config = dict(
    train_examples=26041,
    gain_aug_db=6,
    spec_augment=False,
    num_classes=10,
    kernel_size=5,
    widths=[192],
    loss='cross_entropy',
    optimizer='adamw',
    eps=1e-10,
    final_lr_fraction=0.01,
    warmup_steps=1120,
    weight_decay=0.1,
)
Rows from block 3, named by matrix and row number. Rows with one number belong to one channel. Each number is 50 + 15 x the weight over its row's rms, rounded and kept within 0 to 99. All counts start at 0. After the name is the row's rms in percent of the matrix's.
# filt: filter width-5 conv, dilation 8 (model.blocks.3.filt.weight, 192x192x5), inputs 0-12, a 5 kernel for each
# gate: gate width-5 conv, dilation 8 (model.blocks.3.gate.weight, 192x192x5), inputs 0-12, a 5 kernel for each
# out: residual pointwise conv (model.blocks.3.out.weight, 192x192x1, transposed), outputs 0-63
filt.14 100:55 41 49 55 76 73 31 59 31 25 59 70 46 48 68 60 55 64 46 67 61 60 58 35 77 36 38 46 59 90 28 35 47 57 45 22 16 42 48 32 63 36 48 39 25 17 39 32 44 82 47 43 49 52 21 52 55 67 43 18 54 37 56 54 32
gate.14 098:48 91 64 51 55 46 52 43 48 24 46 38 62 58 70 29 53 62 46 36 49 56 85 32 45 40 43 42 43 46 69 57 34 31 41 37 50 28 45 29 41 63 61 59 52 29 55 44 44 39 69 46 41 46 21 62 35 44 30 29 80 72 52 12 40
out.14 118:35 59 53 56 45 17 48 41 52 29 74 73 77 51 65 37 22 37 76 49 37 50 64 74 67 43 75 56 48 26 59 62 63 42 50 54 59 54 77 39 61 53 62 47 40 60 23 16 44 45 77 61 38 51 47 64 48 46 53 96 46 50 51 45
filt.15 100:49 67 47 29 50 57 57 62 85 34 53 51 60 41 40 63 46 47 32 52 61 40 60 35 33 72 32 48 28 67 33 48 41 50 73 43 63 29 73 56 39 73 46 78 33 68 67 49 29 43 54 31 59 68 46 34 18 44 73 52 30 41 65 58 57
gate.15 100:46 64 55 41 39 55 42 48 49 34 51 43 66 55 58 49 51 63 37 43 72 16 65 39 32 57 68 89 55 51 62 54 33 48 45 34 78 38 56 51 36 49 54 56 30 38 71 87 67 43 59 39 43 41 69 67 48 34 47 49 61 34 43 44 48
out.15 104:64 33 47 47 58 47 63 38 37 56 60 27 31 56 23 47 72 60 48 20 40 41 38 46 58 53 69 64 59 62 22 47 42 45 46 38 22 50 53 75 47 54 58 52 37 38 38 69 44 21 68 43 33 62 55 16 60 35 83 52 57 45 58 36
filt.16 099:82 14 71 42 46 56 46 69 51 60 31 48 21 32 47 78 28 65 36 48 60 51 38 56 42 67 69 49 33 49 54 60 42 75 39 47 56 83 76 45 44 52 53 62 49 56 55 67 32 47 46 43 37 00 48 37 58 24 73 51 38 20 27 58 24
gate.16 098:42 26 46 44 46 90 67 39 70 65 44 47 59 34 62 58 24 37 42 46 45 16 34 33 45 24 19 58 57 41 36 62 56 50 36 51 49 32 54 58 77 45 38 49 57 44 06 63 49 68 52 95 59 59 60 54 75 50 51 41 72 88 54 54 52
out.16 080:70 56 54 56 48 47 43 59 31 48 16 43 44 43 49 70 52 36 40 82 73 48 50 21 69 35 43 51 52 48 48 46 52 46 37 36 59 67 36 60 11 20 64 42 38 72 57 55 41 27 41 47 60 52 33 50 47 44 61 25 52 42 39 21
filt.17 101:32 59 56 56 33 66 55 13 86 59 56 41 42 58 31 21 32 41 75 31 57 40 37 74 58 19 33 68 47 34 51 70 72 19 77 49 58 66 39 56 59 46 55 63 60 53 23 68 64 52 73 82 44 49 67 59 54 51 29 61 71 88 38 40 63
gate.17 101:47 46 57 44 40 38 46 49 29 69 54 81 37 31 53 54 40 48 40 47 55 54 34 40 53 57 32 52 81 42 49 44 71 71 35 60 38 58 64 42 54 38 31 35 69 55 59 38 69 46 56 54 89 43 68 51 35 55 58 47 56 41 65 63 59
out.17 081:55 43 66 54 62 43 58 59 72 52 39 79 57 66 71 35 36 57 49 35 22 58 48 69 50 57 40 71 72 51 73 80 56 63 57 24 61 38 57 47 63 36 76 67 53 52 71 53 48 69 56 57 43 42 60 68 75 43 60 65 40 44 33 48
filt.18 100:77 47 49 50 62 50 38 48 38 43 37 28 20 42 67 49 29 29 31 46 47 48 38 35 62 36 42 51 65 43 60 85 74 64 49 66 81 73 62 59 58 50 44 42 75 59 49 55 76 63 48 59 62 53 03 33 72 51 54 33 40 67 53 57 42
gate.18 102:77 48 63 33 52 43 21 66 63 51 56 62 28 46 28 61 35 73 32 49 47 67 38 55 46 54 73 64 43 38 32 71 42 48 67 53 40 65 58 64 44 51 70 64 39 64 61 73 45 26 43 19 61 65 75 21 42 36 56 78 45 41 28 45 78
out.18 100:47 69 28 64 61 56 30 45 56 29 51 54 52 36 41 55 31 44 44 52 81 49 54 37 57 56 53 46 33 54 36 38 82 64 20 57 48 67 61 74 61 77 69 45 57 61 34 28 59 45 58 29 57 69 24 36 52 46 54 31 55 56 36 79
filt.19 103:65 75 43 46 47 48 65 50 39 40 18 33 42 45 71 58 58 46 40 38 41 70 46 42 30 51 62 42 40 49 66 53 63 52 44 67 71 57 79 18 38 48 68 65 22 53 76 36 40 38 69 35 70 22 72 40 12 56 60 35 58 59 49 30 43
gate.19 106:47 61 47 31 41 42 48 81 51 73 54 56 72 72 60 48 56 59 44 59 38 46 56 54 48 41 41 22 47 44 51 39 09 48 25 29 46 23 17 40 23 39 64 30 55 38 68 53 43 57 76 58 40 65 71 54 33 44 53 46 66 60 74 50 51
out.19 103:66 52 36 60 57 43 76 48 51 57 68 45 72 17 57 41 58 25 80 48 26 41 71 78 55 44 61 23 58 33 41 61 59 48 43 57 76 29 66 26 83 39 42 46 25 61 33 48 48 45 52 86 40 45 89 64 44 35 34 68 38 46 61 44
filt.20 096:38 51 62 51 53 74 30 50 49 64 60 42 45 40 54 49 57 63 61 72 72 59 37 66 84 44 61 48 72 54 43 65 44 49 36 34 52 61 34 39 48 47 80 36 53 44 83 75 63 70 49 35 40 35 42 44 40 21 22 33 72 39 49 49 29
gate.20 099:70 53 28 17 49 40 70 78 51 33 47 39 63 59 84 45 52 44 31 36 31 43 59 32 59 47 36 49 42 37 53 53 36 52 36 53 53 40 35 36 56 80 64 46 63 58 43 40 34 57 34 51 41 48 19 21 58 71 69 53 17 54 66 51 48
out.20 067:38 38 64 38 47 27 49 24 53 40 63 52 57 66 60 54 50 42 66 71 37 78 49 60 58 51 75 50 27 51 45 79 21 08 67 44 47 53 47 65 54 50 54 58 72 64 36 26 60 71 52 51 48 39 54 36 50 42 80 71 33 45 29 30
filt.21 101:55 28 36 50 54 60 32 57 69 39 38 71 64 54 67 67 47 39 75 59 54 27 57 82 52 54 71 49 58 63 38 46 44 39 42 53 34 48 48 43 68 23 66 58 32 55 51 39 53 75 42 43 29 00 46 42 67 70 56 40 36 36 67 46 19
gate.21 103:57 58 41 94 53 42 49 45 38 45 25 27 19 24 46 61 80 48 87 63 53 49 65 69 73 40 66 80 77 64 73 60 62 61 56 61 52 64 67 40 61 32 53 41 42 43 55 77 75 61 64 43 60 24 50 69 51 44 23 50 53 37 32 38 37
out.21 109:37 41 76 56 41 51 38 29 35 74 63 28 44 68 39 56 50 31 40 52 25 54 47 63 62 32 74 42 21 48 65 39 30 25 87 75 44 39 45 33 49 24 44 35 45 55 35 49 29 45 54 67 31 40 50 77 24 68 26 71 38 44 52 25
filt.22 103:69 43 67 48 44 53 34 46 51 50 33 30 42 37 49 56 57 68 58 59 38 51 60 52 39 33 88 48 50 38 61 64 58 56 45 56 43 54 52 41 72 33 61 52 50 32 62 59 38 51 47 65 19 40 76 47 56 42 60 41 66 29 47 47 34
gate.22 101:55 17 48 24 38 66 48 56 54 47 50 72 69 34 35 60 30 68 34 46 75 41 58 30 56 62 44 58 49 61 46 37 10 63 68 55 57 19 67 58 58 59 44 54 50 64 45 42 35 33 42 27 46 64 64 51 73 38 79 68 52 23 19 45 48
out.22 085:38 38 63 64 60 57 59 53 27 71 58 56 50 76 61 81 66 30 40 60 57 74 59 48 77 34 78 54 50 58 56 53 54 43 71 68 50 35 59 19 25 22 78 51 42 75 51 54 40 51 53 61 47 61 64 73 41 56 39 51 63 62 57 35
filt.23 101:94 67 34 35 49 40 70 52 75 36 27 52 61 46 26 88 57 38 41 44 64 41 53 52 46 96 56 44 28 44 57 28 40 47 72 57 48 41 47 58 07 37 46 49 36 88 82 55 32 55 22 42 45 55 79 26 10 50 45 50 25 37 48 66 64
gate.23 100:32 53 51 49 45 45 72 41 55 20 77 45 53 40 63 34 49 33 62 35 54 33 51 39 34 33 50 44 62 69 44 34 62 43 50 32 60 63 66 25 58 58 52 73 11 40 51 58 56 65 38 63 42 46 54 58 35 58 53 41 40 38 31 28 43
out.23 107:40 68 52 37 54 44 60 47 53 40 48 25 36 56 29 55 66 51 37 25 66 36 39 11 24 64 42 71 54 83 58 29 46 45 41 39 26 53 32 68 47 62 68 48 43 45 61 59 45 54 38 15 42 68 39 17 62 59 66 11 73 57 52 77
filt.24 101:65 43 58 32 58 51 43 58 52 50 19 46 43 69 55 74 80 60 45 50 40 85 42 59 35 55 98 50 17 28 52 51 55 48 48 82 34 60 36 43 69 12 44 52 32 53 69 59 31 36 29 51 40 47 49 44 43 34 50 41 43 43 32 47 65
gate.24 099:54 55 54 62 42 42 66 49 55 59 43 40 58 44 66 22 49 53 62 44 21 50 70 46 75 41 47 64 55 57 66 36 41 48 28 75 70 20 69 42 38 82 31 39 66 43 54 56 66 66 55 35 65 23 48 58 29 34 33 41 77 68 70 48 51
out.24 079:36 60 54 21 47 67 37 69 35 68 38 53 70 61 52 59 57 69 47 44 78 60 64 41 45 51 31 22 32 43 44 40 52 52 46 42 60 20 45 63 48 71 45 56 78 52 65 51 48 65 36 27 63 57 50 58 21 55 46 53 70 76 49 63
filt.25 101:49 67 55 32 63 51 63 44 58 57 39 37 51 09 34 56 63 44 46 76 65 55 53 37 39 92 43 41 54 52 52 47 59 72 27 56 72 47 75 52 25 54 39 58 44 74 61 43 23 72 54 49 45 60 61 51 55 59 81 30 49 61 69 56 35
gate.25 101:63 32 33 57 35 59 46 32 45 49 33 36 73 63 90 60 26 53 47 46 59 23 54 36 34 63 41 47 34 27 55 69 35 39 05 58 72 16 49 23 63 56 52 71 65 58 30 43 41 33 59 36 55 40 33 45 68 57 32 45 65 58 46 36 26
out.25 101:78 37 48 55 62 53 77 39 25 74 61 30 58 56 32 51 77 47 41 31 25 40 35 55 54 18 70 53 63 47 37 62 45 44 53 46 43 49 45 35 49 09 41 58 36 57 43 59 55 34 68 81 38 35 65 46 43 41 78 51 33 55 82 14
filt.26 099:57 57 27 51 71 74 65 54 31 54 59 41 60 56 36 61 41 33 41 80 84 22 60 31 88 58 08 20 40 56 40 48 45 51 57 39 68 32 50 37 59 62 59 40 42 72 34 36 40 59 45 48 64 38 46 09 36 61 30 43 44 68 56 16 42
gate.26 102:50 76 77 62 57 63 37 50 53 68 53 31 26 41 44 49 47 74 58 67 62 55 64 54 54 51 48 76 56 53 61 76 55 46 41 39 79 58 71 61 33 65 30 66 47 42 60 71 70 50 65 47 75 36 49 58 49 34 42 40 64 58 64 37 53
out.26 101:50 33 34 54 25 36 68 45 71 48 62 37 47 45 40 63 26 54 50 36 27 58 47 68 35 55 74 48 45 45 35 51 28 52 65 49 29 63 31 57 69 68 21 72 33 24 41 68 71 55 69 56 68 34 34 32 26 57 68 60 29 21 50 62
filt.27 098:85 76 56 57 40 43 48 50 45 38 46 23 43 42 70 86 57 45 42 47 83 42 64 29 53 89 61 64 43 52 45 74 66 63 51 37 74 62 66 29 15 31 26 51 50 68 71 63 55 34 48 42 56 51 36 38 36 59 46 61 43 60 80 59 39
gate.27 098:38 49 43 53 34 55 25 16 59 87 49 40 55 53 36 55 34 44 71 72 48 47 58 60 47 70 71 79 56 48 46 79 64 29 50 28 53 40 37 58 34 18 36 51 61 52 49 48 50 45 64 49 45 50 69 35 61 64 35 84 39 77 47 31 29
out.27 106:56 47 38 45 39 44 55 56 48 52 58 35 33 52 32 77 48 36 41 63 45 75 40 41 51 45 39 24 47 41 27 45 52 30 41 28 49 66 35 59 19 57 48 57 25 55 43 44 41 30 66 27 80 35 22 38 17 48 54 32 60 56 63 26
filt.28 100:43 68 58 31 33 51 40 32 39 50 47 41 36 40 61 39 52 50 25 33 17 58 54 22 34 29 64 54 32 35 55 70 77 67 27 62 48 57 58 36 70 38 41 58 64 54 53 74 39 33 48 48 56 71 53 39 55 37 67 41 26 74 32 58 64
gate.28 101:62 55 79 80 26 65 62 31 79 45 70 47 29 16 79 62 45 52 93 18 67 49 60 40 53 33 48 51 62 39 44 47 56 33 41 24 52 54 70 31 35 36 30 65 51 34 48 53 72 26 62 58 56 42 43 59 38 35 27 63 55 40 61 42 61
out.28 106:88 51 12 59 40 61 46 77 54 45 38 40 46 42 46 37 39 76 76 59 68 32 51 50 56 59 30 34 64 70 50 68 43 65 35 40 77 36 39 68 36 42 62 57 69 72 42 46 64 50 44 48 67 41 54 57 66 31 65 42 45 44 46 41
filt.29 102:63 33 35 47 46 46 68 65 30 44 47 60 40 40 52 78 45 36 42 52 59 63 44 50 36 92 60 41 77 69 41 15 56 68 42 39 50 55 61 53 24 54 41 40 56 72 71 23 64 66 35 27 52 44 36 33 40 75 59 31 50 34 89 60 30
gate.29 102:36 32 36 44 82 39 53 55 48 89 69 49 54 57 15 39 35 52 51 69 61 40 66 36 51 68 43 61 44 44 38 56 56 42 37 32 49 40 36 84 45 69 69 55 69 67 39 47 64 69 44 58 46 67 63 45 71 70 30 04 40 51 45 32 29
out.29 104:59 41 20 54 49 45 64 61 61 37 63 46 58 41 28 52 55 54 63 53 55 25 59 67 73 22 81 28 52 22 35 52 63 65 21 39 55 60 61 68 47 45 20 61 34 66 45 48 56 35 42 42 39 59 76 35 52 19 66 52 52 35 38 35
filt.30 097:50 51 54 57 50 59 49 49 57 76 46 63 81 71 43 56 59 52 68 87 37 57 81 51 64 59 45 38 47 57 37 41 30 26 22 56 40 40 34 52 40 52 73 52 72 53 53 52 44 60 41 53 25 59 34 35 48 57 39 49 33 42 48 24 35
gate.30 098:55 89 45 27 48 44 90 33 58 58 67 32 50 51 61 61 90 43 46 57 68 71 56 48 44 77 48 45 51 42 32 27 70 42 35 24 67 50 41 47 16 67 35 51 49 51 72 31 33 38 49 40 48 69 81 45 23 60 69 53 33 33 67 47 51
out.30 096:61 39 64 71 09 42 53 43 49 32 28 64 37 48 65 35 53 53 55 74 39 61 10 44 67 41 35 56 54 67 23 68 41 53 67 52 47 49 25 43 31 43 64 56 63 38 44 48 57 34 59 68 45 09 44 61 31 41 69 59 23 45 62 44
filt.31 102:78 48 55 50 34 40 48 47 30 47 49 47 48 57 64 47 50 45 39 20 34 64 55 31 49 21 70 56 67 41 48 55 59 42 56 73 41 62 63 65 70 35 45 49 89 46 50 44 67 29 37 48 44 33 27 43 52 74 38 88 46 52 51 14 50
gate.31 100:50 68 53 57 21 65 62 35 70 48 57 36 40 47 76 66 71 37 40 30 63 65 16 33 50 48 69 41 34 33 41 54 61 42 37 30 53 78 53 29 37 35 63 53 60 45 59 55 39 29 60 59 66 66 58 48 49 50 45 76 61 61 72 80 70
out.31 116:63 28 21 67 48 56 63 65 66 47 42 57 47 44 46 30 31 57 63 59 71 35 37 68 54 44 51 33 69 49 34 60 59 90 58 44 46 51 48 49 45 39 58 61 61 59 43 45 70 57 48 55 66 56 45 67 57 41 48 37 35 20 38 50
filt.32 103:48 16 29 25 57 38 60 56 38 57 49 91 64 46 50 65 38 35 35 63 34 49 61 36 51 74 40 24 44 50 38 19 50 62 44 44 23 47 48 63 19 47 63 52 70 60 53 19 24 50 61 63 51 53 45 39 49 67 70 50 45 47 57 49 32
gate.32 098:59 64 57 52 34 29 78 50 50 50 46 42 77 50 59 53 71 56 45 57 49 43 66 59 60 79 51 62 40 67 72 26 33 55 42 50 71 34 60 35 06 77 49 75 69 54 46 60 28 57 43 41 39 41 58 59 57 29 66 78 54 39 21 47 14
out.32 074:54 49 42 47 31 65 46 56 29 78 73 28 64 43 49 54 86 58 57 32 76 49 65 98 64 43 89 40 33 53 47 34 47 42 55 58 51 33 69 44 53 60 34 40 64 59 45 62 47 38 45 67 47 62 75 67 52 60 35 80 54 39 56 46
filt.33 100:49 86 26 48 57 37 34 57 47 17 37 61 61 72 73 44 84 37 56 41 55 87 41 65 62 71 71 33 62 59 72 40 42 41 62 54 29 36 38 31 38 32 46 43 34 47 99 42 43 62 53 36 67 50 31 56 12 64 59 38 51 44 69 53 45
gate.33 100:77 57 72 35 81 26 56 58 33 42 47 23 40 65 44 50 66 60 14 75 48 48 66 54 35 51 73 59 33 44 70 49 30 54 46 41 50 60 38 47 41 15 57 35 35 52 58 88 21 49 45 63 39 42 54 49 41 17 68 24 56 61 39 53 59
out.33 095:45 65 30 39 48 27 52 47 82 24 75 67 43 55 61 51 25 38 77 42 60 70 41 66 65 47 51 58 61 48 26 68 80 50 50 47 39 68 42 54 64 73 61 66 30 44 18 00 63 56 85 55 48 72 27 32 43 41 65 71 40 61 60 39
filt.34 101:45 61 46 60 46 30 59 46 34 73 50 72 44 57 56 28 48 41 49 70 17 63 47 53 69 43 47 67 53 45 51 14 79 66 23 58 21 56 65 44 53 54 43 54 56 54 62 44 49 42 53 39 47 11 30 55 22 63 53 50 33 44 42 36 36
gate.34 100:57 49 32 48 28 43 50 60 64 54 65 52 40 60 47 55 45 49 67 52 44 52 40 71 54 58 38 55 60 46 38 46 51 27 68 42 53 66 44 41 51 70 52 65 49 81 48 47 67 27 48 46 55 23 68 28 42 43 30 72 47 78 49 20 57
out.34 082:41 48 58 29 19 45 53 71 59 36 33 63 45 59 79 38 70 81 40 43 65 58 61 62 49 47 41 69 41 67 52 51 43 52 78 45 34 45 43 41 23 57 48 58 62 62 81 64 66 59 39 45 40 41 55 63 57 61 48 59 42 40 45 69
filt.35 105:59 64 65 68 53 50 24 43 58 66 15 33 46 39 13 53 63 65 70 61 49 58 40 64 37 59 59 35 59 45 76 71 34 44 48 85 53 52 44 87 40 33 54 42 75 46 52 45 67 62 54 47 37 53 74 46 62 38 33 51 42 50 26 40 41
gate.35 107:47 47 52 53 43 64 56 68 38 41 64 74 39 28 40 46 39 50 45 52 64 54 47 34 44 43 44 33 50 82 23 43 63 68 65 34 33 56 74 42 71 36 55 73 44 67 61 41 52 49 40 56 53 42 61 35 31 49 34 61 53 58 63 42 46
out.35 088:75 50 41 60 60 53 45 52 55 59 59 20 31 69 38 60 43 43 63 56 62 47 58 37 53 41 32 79 26 53 54 61 24 44 63 45 51 60 72 46 43 29 83 45 58 96 32 42 57 35 62 47 47 36 40 61 54 55 45 46 59 79 58 30
filt.36 099:49 55 56 47 80 36 83 35 67 60 55 44 34 20 50 38 73 53 61 65 26 87 37 61 44 57 60 64 64 35 60 32 75 66 38 58 49 68 78 50 44 72 27 72 59 58 59 58 63 65 37 33 47 45 60 45 59 48 66 27 26 30 53 34 30
gate.36 100:33 60 45 83 39 53 44 77 46 54 56 57 28 29 53 54 60 39 71 43 54 47 47 34 17 56 65 25 58 47 39 49 75 59 36 51 36 74 69 61 65 34 82 44 54 44 74 39 75 53 51 47 62 50 55 59 25 79 19 39 44 13 83 51 20
out.36 117:94 42 28 70 72 45 52 48 48 49 52 41 35 44 42 37 49 45 70 31 41 38 35 38 71 42 47 58 68 67 34 69 64 52 40 28 54 63 55 66 42 29 71 37 47 60 41 38 56 42 62 68 31 56 68 31 85 19 78 35 50 38 44 18
filt.37 098:95 52 65 61 59 23 42 55 42 76 39 50 43 68 41 70 53 67 47 61 57 60 39 46 59 60 42 50 38 56 71 65 41 48 37 66 35 35 41 56 42 55 36 47 54 68 36 37 57 52 43 53 76 61 56 15 78 59 61 44 43 65 59 77 77
gate.37 099:53 65 46 46 68 43 69 35 66 26 53 57 62 54 52 28 67 29 74 65 31 56 52 65 62 28 45 50 61 78 64 13 61 44 81 57 38 49 35 35 63 71 46 58 12 28 56 32 44 61 33 44 35 46 47 62 36 62 76 59 52 33 50 55 61
out.37 114:51 68 30 60 41 52 53 60 59 28 41 82 54 66 49 49 38 63 49 46 68 49 49 52 48 41 44 34 60 48 50 37 89 63 21 26 60 82 39 73 27 65 53 38 47 44 43 37 38 34 58 32 48 61 36 39 44 33 60 41 53 56 48 64
filt.38 100:60 50 54 52 35 52 56 36 38 53 55 47 81 70 44 62 79 63 61 58 69 73 52 49 43 52 52 23 60 74 53 47 30 48 48 50 36 40 23 50 56 48 55 33 63 42 43 44 34 52 27 52 37 58 43 49 55 44 49 53 67 51 32 43 35
gate.38 102:14 42 30 50 19 48 40 65 28 57 74 43 46 35 63 25 48 49 29 43 52 61 33 31 67 36 58 64 57 58 50 55 43 81 32 46 48 62 60 46 70 48 48 33 61 41 40 60 38 55 43 66 72 66 40 75 61 61 63 75 44 38 48 91 40
out.38 124:29 70 43 49 25 28 43 53 56 44 46 53 49 59 55 90 41 63 55 58 51 49 60 34 57 59 52 54 19 37 51 48 54 38 12 23 49 61 59 76 38 84 62 47 36 57 53 34 43 31 62 18 60 64 33 29 52 47 58 47 78 69 39 64
filt.39 099:60 34 36 19 48 33 64 50 57 49 68 77 71 71 55 39 34 27 31 47 50 22 38 35 61 64 17 31 33 44 49 11 50 42 49 45 44 31 39 37 47 78 54 73 34 67 36 19 31 42 18 32 35 52 56 49 39 60 64 62 52 09 51 46 57
gate.39 100:51 30 42 62 64 39 62 51 29 70 66 49 57 50 30 53 28 59 57 53 43 20 74 49 33 36 19 40 55 29 43 49 32 50 38 24 43 33 59 81 29 40 47 33 80 38 31 41 69 61 55 82 62 60 43 37 51 53 32 16 42 73 71 46 32
out.39 077:38 69 49 64 48 23 62 57 74 35 42 68 42 47 53 55 34 32 75 36 33 42 72 07 56 23 66 55 69 46 75 48 66 61 15 25 66 89 71 57 53 43 61 47 15 58 72 21 38 33 50 59 37 64 55 42 61 41 71 53 66 34 32 45
filt.40 097:25 54 62 42 36 66 39 65 35 45 79 61 47 49 51 37 53 71 40 45 58 57 57 28 41 05 42 43 54 46 35 52 30 63 51 30 25 50 61 44 63 22 54 25 60 19 30 50 38 40 57 73 62 67 61 70 46 50 66 70 72 65 60 76 55
gate.40 099:27 75 55 50 51 64 58 55 79 49 42 30 53 44 30 33 84 54 49 39 60 54 40 50 52 48 49 30 45 48 44 39 32 21 69 54 53 61 56 81 69 52 64 69 50 44 67 65 59 61 52 56 45 56 26 63 29 16 30 42 47 47 24 37 48
out.40 074:47 54 51 66 54 27 59 30 46 53 75 39 57 50 49 73 35 35 32 37 21 80 30 56 58 31 71 27 55 26 42 61 71 33 48 47 60 37 54 37 60 44 50 52 06 51 35 29 41 42 89 74 41 41 24 41 30 41 70 60 45 66 58 30
filt.41 103:74 74 24 38 45 18 61 47 41 61 39 49 50 67 49 56 90 27 43 55 43 61 19 45 41 57 48 29 44 48 63 18 63 37 44 66 22 60 39 42 51 36 53 75 49 60 68 40 69 39 27 71 69 52 70 26 08 64 39 50 21 42 55 26 68
gate.41 095:36 39 47 29 49 74 41 44 89 45 37 52 55 62 62 42 32 46 52 46 07 20 63 52 35 37 38 65 21 52 41 43 42 24 32 59 51 40 47 45 60 50 54 71 26 47 38 68 53 61 76 49 46 44 42 50 54 24 33 29 16 41 43 25 33
out.41 091:34 61 52 29 51 30 38 56 61 36 50 61 57 43 61 51 31 64 55 57 34 47 82 51 49 64 41 47 38 14 62 43 68 36 42 35 75 42 58 67 67 76 27 47 50 51 55 22 38 54 54 46 31 55 57 27 42 41 54 51 65 57 52 57
filt.42 097:50 53 36 63 28 69 35 44 43 64 43 49 39 24 36 60 43 49 54 18 73 51 47 32 35 61 82 59 61 21 43 70 61 67 61 41 46 65 54 69 62 09 70 51 76 54 48 44 65 28 45 35 48 70 71 74 58 81 53 82 63 61 44 61 84
gate.42 106:42 37 56 60 56 71 69 43 51 46 74 57 51 27 31 38 30 49 52 52 30 54 61 39 55 17 31 62 60 59 13 42 55 54 77 34 42 38 60 54 60 43 32 46 40 44 37 48 63 39 58 46 53 77 76 25 44 43 40 71 65 70 55 45 83
out.42 105:61 47 34 49 52 74 44 70 50 57 44 17 18 54 37 51 52 54 31 51 45 47 43 45 49 65 29 27 41 68 45 52 25 65 47 33 65 28 44 63 34 50 53 51 46 83 35 73 64 48 46 32 78 40 44 72 42 51 44 16 58 44 55 46
filt.43 096:84 31 53 57 48 53 32 64 61 32 24 54 64 45 59 75 15 53 58 51 55 22 69 33 60 68 70 34 40 66 51 67 37 42 51 67 72 34 62 45 36 33 56 47 24 78 58 55 28 76 54 35 39 65 65 16 27 44 43 34 44 36 67 52 32
gate.43 106:37 38 60 63 72 58 56 60 71 67 75 90 45 34 25 36 25 48 62 69 50 61 46 53 42 49 08 44 58 59 10 33 49 45 49 33 22 54 70 57 61 55 50 55 46 58 40 45 55 60 51 58 63 38 48 36 51 33 41 19 37 63 51 44 41
out.43 095:41 43 59 68 51 42 69 41 32 46 48 57 72 59 48 44 37 29 43 61 36 57 33 51 48 27 57 30 69 28 36 57 52 41 47 47 53 61 44 31 53 34 38 69 42 28 31 39 54 39 74 72 49 42 38 55 21 42 62 46 26 57 67 30
filt.44 100:40 60 71 50 67 26 39 36 37 39 82 61 51 62 54 27 60 61 41 47 52 60 57 31 76 35 60 63 52 59 42 44 56 52 59 36 37 71 46 42 46 24 50 39 46 41 44 70 49 41 45 60 17 41 16 56 41 38 42 57 50 48 22 48 66
gate.44 101:44 50 54 49 36 23 36 75 44 34 55 35 56 63 88 39 55 67 42 34 79 32 65 26 47 72 61 48 48 45 71 66 13 38 30 40 73 52 43 32 40 49 77 46 39 58 57 46 44 49 56 49 47 51 55 62 61 49 54 45 58 42 57 53 51
out.44 089:45 84 28 58 24 42 53 79 46 33 33 73 67 32 88 44 33 67 63 99 60 50 55 27 40 63 41 44 68 46 59 55 73 70 27 32 67 63 44 45 33 52 56 58 57 54 51 36 61 39 57 43 71 44 28 56 53 60 56 43 57 51 47 60
filt.45 097:31 23 53 43 58 28 48 75 30 59 57 50 56 51 22 36 31 72 38 74 41 28 69 34 32 68 63 45 49 60 66 49 40 74 61 34 64 28 59 62 42 59 72 33 43 47 50 60 39 46 59 62 59 45 65 58 64 40 57 57 57 21 47 30 49
gate.45 099:59 27 37 94 68 60 66 51 50 49 40 63 63 28 34 67 45 40 96 61 36 44 79 45 40 55 39 53 80 66 30 28 46 54 45 59 41 51 72 80 45 47 46 22 48 64 48 42 86 75 49 54 09 42 38 37 45 50 12 12 40 55 70 44 40
out.45 097:61 34 37 49 74 54 78 67 27 37 35 80 83 35 74 28 62 59 67 65 49 26 54 52 42 49 61 40 67 39 40 78 64 71 22 39 70 55 51 63 56 32 30 65 57 60 59 54 75 55 37 57 51 36 79 41 66 27 86 41 39 51 60 38
filt.46 107:38 33 53 49 56 61 29 39 38 48 64 76 61 71 52 50 30 48 62 38 65 41 51 50 58 32 23 28 70 44 43 58 38 36 61 41 39 54 12 56 81 51 83 22 70 52 20 35 65 55 36 56 36 56 40 53 83 55 41 55 40 47 35 43 45
gate.46 100:36 44 57 47 40 49 75 92 49 56 66 51 15 41 50 45 50 53 38 51 49 67 16 48 31 45 49 48 46 36 36 52 44 58 42 27 40 94 69 51 37 40 50 62 55 65 42 54 51 39 44 63 79 45 67 47 64 54 63 42 34 62 50 77 64
out.46 115:60 60 40 56 15 72 37 61 78 41 24 37 32 38 51 33 39 76 41 73 59 43 42 50 46 52 22 58 30 49 38 47 39 62 36 45 59 55 46 53 52 72 19 54 84 50 59 54 60 43 36 38 74 26 41 59 48 58 52 42 24 32 64 67
filt.47 095:36 44 48 54 06 57 44 42 73 70 34 43 66 46 32 44 38 25 62 27 21 27 48 48 39 45 66 58 55 29 59 70 48 41 63 55 56 52 52 60 43 31 69 63 69 33 58 64 54 15 82 74 38 45 75 63 46 51 37 95 57 50 52 66 70
gate.47 097:60 76 67 65 48 43 68 40 48 61 46 54 51 34 70 77 82 76 78 64 46 85 71 50 44 60 51 46 53 50 50 38 47 60 09 43 26 42 76 49 33 40 43 62 51 54 65 59 58 70 49 34 46 59 32 24 39 65 54 18 36 45 59 57 09
out.47 097:39 62 69 33 31 59 40 57 57 52 43 34 17 56 40 62 70 60 31 46 57 63 36 40 51 53 19 68 39 73 42 40 36 36 42 34 32 44 27 55 43 75 57 54 48 48 58 63 42 40 46 38 62 29 24 46 47 56 49 24 51 69 59 51